Weights of a small segmentation model: activation silu.
Rows from block 5 of a small segmentation model, named by matrix and row number. Rows with one number belong to one channel. Each number is 200 + 20 x the weight over its row's rms, rounded and kept within 0 to 999. All counts start at 0. After the name is the row's rms in percent of the matrix's.
After each channel's rows are labels from the 100 images, of 14848, where the channel reaches its highest value: "responds to" is what is common among them. Only what is clearly more common there than usual is listed. The data: small charts drawn from random numbers. In brackets: how many of the 100.
# convs0: first 3x3 conv (model.mid.1.convs.0.weight, 96x96x3x3, each kernel summed), inputs 0-95
# convs1: second 3x3 conv (model.mid.1.convs.1.weight, 96x96x3x3, transposed, each kernel summed), outputs 0-95

convs0.15,147,196,190,197,162,188,195,236,186,201,192,210,195,205,181,189,190,202,194,201,197,215,195,235,191,189,192,202,196,202,224,202,203,209,210,185,199,184,193,198,201,183,196,186,176,205,200,254,207,197,235,226,194,211,204,202,191,199,190,207,189,209,200,191,195,256,211,193,193,197,196,185,178,210,305,210,222,245,164,183,183,204,211,220,190,210,195,200,202,188,202,141,211,211,198,203,212
convs1.15,129,204,229,197,202,213,196,191,189,207,179,202,225,172,222,202,194,185,221,207,201,202,190,204,197,187,209,195,213,187,187,218,186,200,229,204,222,224,193,186,257,212,219,175,181,199,205,158,229,214,219,214,226,218,193,170,195,177,210,203,248,209,197,180,222,175,171,199,197,208,171,182,167,207,153,221,210,175,221,159,205,202,232,223,231,202,162,208,214,168,219,191,199,226,184,217,215
responds to: radar chart (31); pie chart (25)

convs0.33,105,194,190,166,212,182,166,201,187,200,169,218,196,206,193,176,225,225,213,179,177,211,171,226,184,265,226,221,147,205,176,181,227,193,192,210,182,208,191,206,192,176,175,184,207,210,213,207,184,188,183,181,177,187,189,193,243,180,200,188,193,208,186,196,209,209,202,163,188,193,179,226,181,200,182,178,218,215,218,212,172,202,212,203,176,228,188,199,228,192,205,180,251,206,203,188,220
convs1.33,090,202,230,209,196,203,218,193,222,195,214,166,181,187,201,185,193,229,194,223,183,206,199,191,214,170,175,152,243,152,175,187,195,187,217,196,239,213,238,217,199,197,193,208,162,210,203,210,177,227,185,185,209,202,201,230,150,227,212,200,197,215,222,232,213,206,219,213,233,181,205,182,190,209,204,189,196,224,212,205,225,196,193,220,165,172,194,168,202,186,170,200,181,199,215,177,196
responds to: horizontal bar chart (100); grid lines (94)

convs0.12,078,217,189,203,175,201,201,235,211,225,199,211,220,229,220,210,207,174,196,199,223,196,201,196,199,185,202,188,211,173,204,185,208,212,201,191,193,226,219,228,214,215,226,201,161,185,204,172,241,196,210,190,208,179,186,194,205,204,189,208,187,212,194,217,194,220,198,187,183,185,208,148,218,207,218,193,160,208,146,162,230,216,210,213,233,152,226,217,180,174,224,249,215,215,200,204,184
convs1.12,109,199,168,216,202,210,221,198,200,184,186,211,228,203,173,170,210,193,223,202,198,247,179,221,177,200,207,183,197,202,211,238,213,199,194,182,212,204,187,180,211,160,226,212,202,185,216,219,184,207,167,170,207,197,225,207,221,165,211,189,190,208,223,209,187,222,204,205,193,197,206,165,206,200,245,165,178,208,173,220,239,201,162,231,174,213,202,189,244,187,175,188,207,181,239,193,219
responds to: radar chart (48)

convs0.13,214,222,196,209,188,212,219,211,221,218,240,209,215,237,230,197,204,194,210,181,211,234,206,204,204,200,187,194,189,188,204,193,196,194,204,175,201,219,209,233,213,209,231,185,192,199,208,204,253,211,185,189,206,170,207,192,195,191,197,185,188,257,190,212,207,195,199,195,203,199,212,175,192,203,187,175,166,178,139,169,183,206,235,182,208,260,215,204,192,158,202,191,203,201,210,194,241
convs1.13,159,206,164,210,205,201,194,217,207,194,193,207,201,185,165,200,210,222,190,227,204,159,212,211,173,200,228,206,193,199,214,215,204,192,190,177,202,195,186,159,217,194,209,229,196,206,202,230,150,202,226,222,182,245,191,202,216,188,212,205,179,148,200,191,209,202,186,208,201,193,206,204,212,174,222,225,218,212,236,226,221,176,150,214,178,147,185,211,209,189,179,178,218,214,221,190,176
responds to: radar chart (43)

convs0.58,074,202,158,190,180,198,218,218,177,184,189,193,202,196,222,191,167,208,206,216,212,203,184,181,193,177,182,183,199,193,197,198,207,233,220,206,205,210,228,216,220,194,221,215,205,208,187,171,213,215,171,144,206,234,223,227,209,199,187,227,220,212,239,188,206,221,217,174,204,193,211,165,211,184,173,180,217,186,163,181,171,212,203,222,160,173,191,195,199,154,204,164,227,172,203,207,195
convs1.58,137,219,250,187,234,172,180,192,196,182,219,189,176,202,167,211,194,198,173,180,205,201,222,185,198,199,235,187,192,193,207,214,187,212,186,230,188,195,182,203,197,223,146,207,187,199,157,229,198,161,217,210,178,210,199,185,204,214,183,190,218,182,216,230,203,199,246,219,232,226,184,190,203,197,212,241,232,188,191,221,181,228,198,182,203,200,209,191,183,191,221,189,203,229,185,231,224
responds to: radar chart (25)

convs0.48,083,214,196,196,185,202,187,203,238,214,235,193,206,232,208,195,204,184,209,202,210,185,200,189,214,198,186,190,201,164,208,206,218,172,205,171,188,216,197,220,223,191,219,192,202,187,187,159,231,218,182,206,214,256,233,196,195,213,200,197,146,177,176,223,184,231,199,195,190,196,182,168,203,205,252,172,189,162,195,188,187,209,219,165,219,178,203,214,202,214,195,186,215,174,213,206,155
convs1.48,117,200,220,196,179,194,196,191,199,192,201,192,172,172,206,203,203,235,182,208,235,193,176,197,196,177,243,206,206,197,188,192,178,224,207,215,206,202,189,221,182,224,195,184,185,208,210,214,183,162,206,185,184,153,159,189,201,180,206,187,247,219,244,212,246,180,174,224,205,208,197,225,187,208,195,193,204,187,224,170,218,228,190,215,195,198,179,219,201,157,243,215,180,227,180,196,190
responds to: radar chart (36)

convs0.1,076,257,201,201,202,203,202,187,202,210,204,189,197,215,202,221,210,211,235,215,190,203,168,203,204,186,180,201,200,190,178,188,222,162,215,215,219,178,228,222,229,233,154,226,206,179,197,222,208,214,201,223,205,197,215,210,230,166,188,245,217,208,225,193,208,212,223,186,190,245,219,205,182,182,185,188,176,231,196,201,220,177,209,189,202,188,158,186,186,181,177,210,243,177,217,196,209
convs1.1,079,142,185,183,197,215,202,181,178,217,204,200,211,181,198,192,166,186,175,175,208,185,221,204,209,188,206,203,184,227,199,241,182,229,185,222,170,212,170,168,187,173,233,176,185,170,189,178,193,218,151,174,203,213,212,200,174,230,201,175,205,190,212,187,190,186,209,234,236,198,196,217,194,208,195,198,221,207,204,224,191,214,186,196,207,222,231,225,214,207,248,167,209,215,197,195,211
responds to: horizontal bar chart (50)

convs0.45,082,205,203,203,202,193,225,199,187,186,191,206,223,199,199,207,223,210,190,196,216,204,280,198,184,175,197,161,192,221,196,199,206,200,216,214,214,210,171,214,201,217,225,183,208,215,207,207,208,225,193,201,217,198,203,187,158,192,289,210,216,208,177,148,192,199,154,205,186,193,204,186,185,182,200,178,215,194,198,226,165,193,192,197,225,203,202,179,183,187,185,195,220,198,203,205,205
convs1.45,072,197,168,229,214,200,187,216,223,215,217,205,188,217,213,145,211,188,197,181,183,179,171,221,194,221,215,247,215,187,188,179,218,193,193,223,211,202,234,210,214,210,171,215,183,226,182,194,194,167,207,192,198,205,182,215,197,179,151,201,183,194,234,235,180,223,197,225,179,200,218,190,223,189,168,182,182,186,182,216,190,200,178,219,239,208,194,203,224,194,215,194,218,231,194,167,170
responds to: heat grid (50)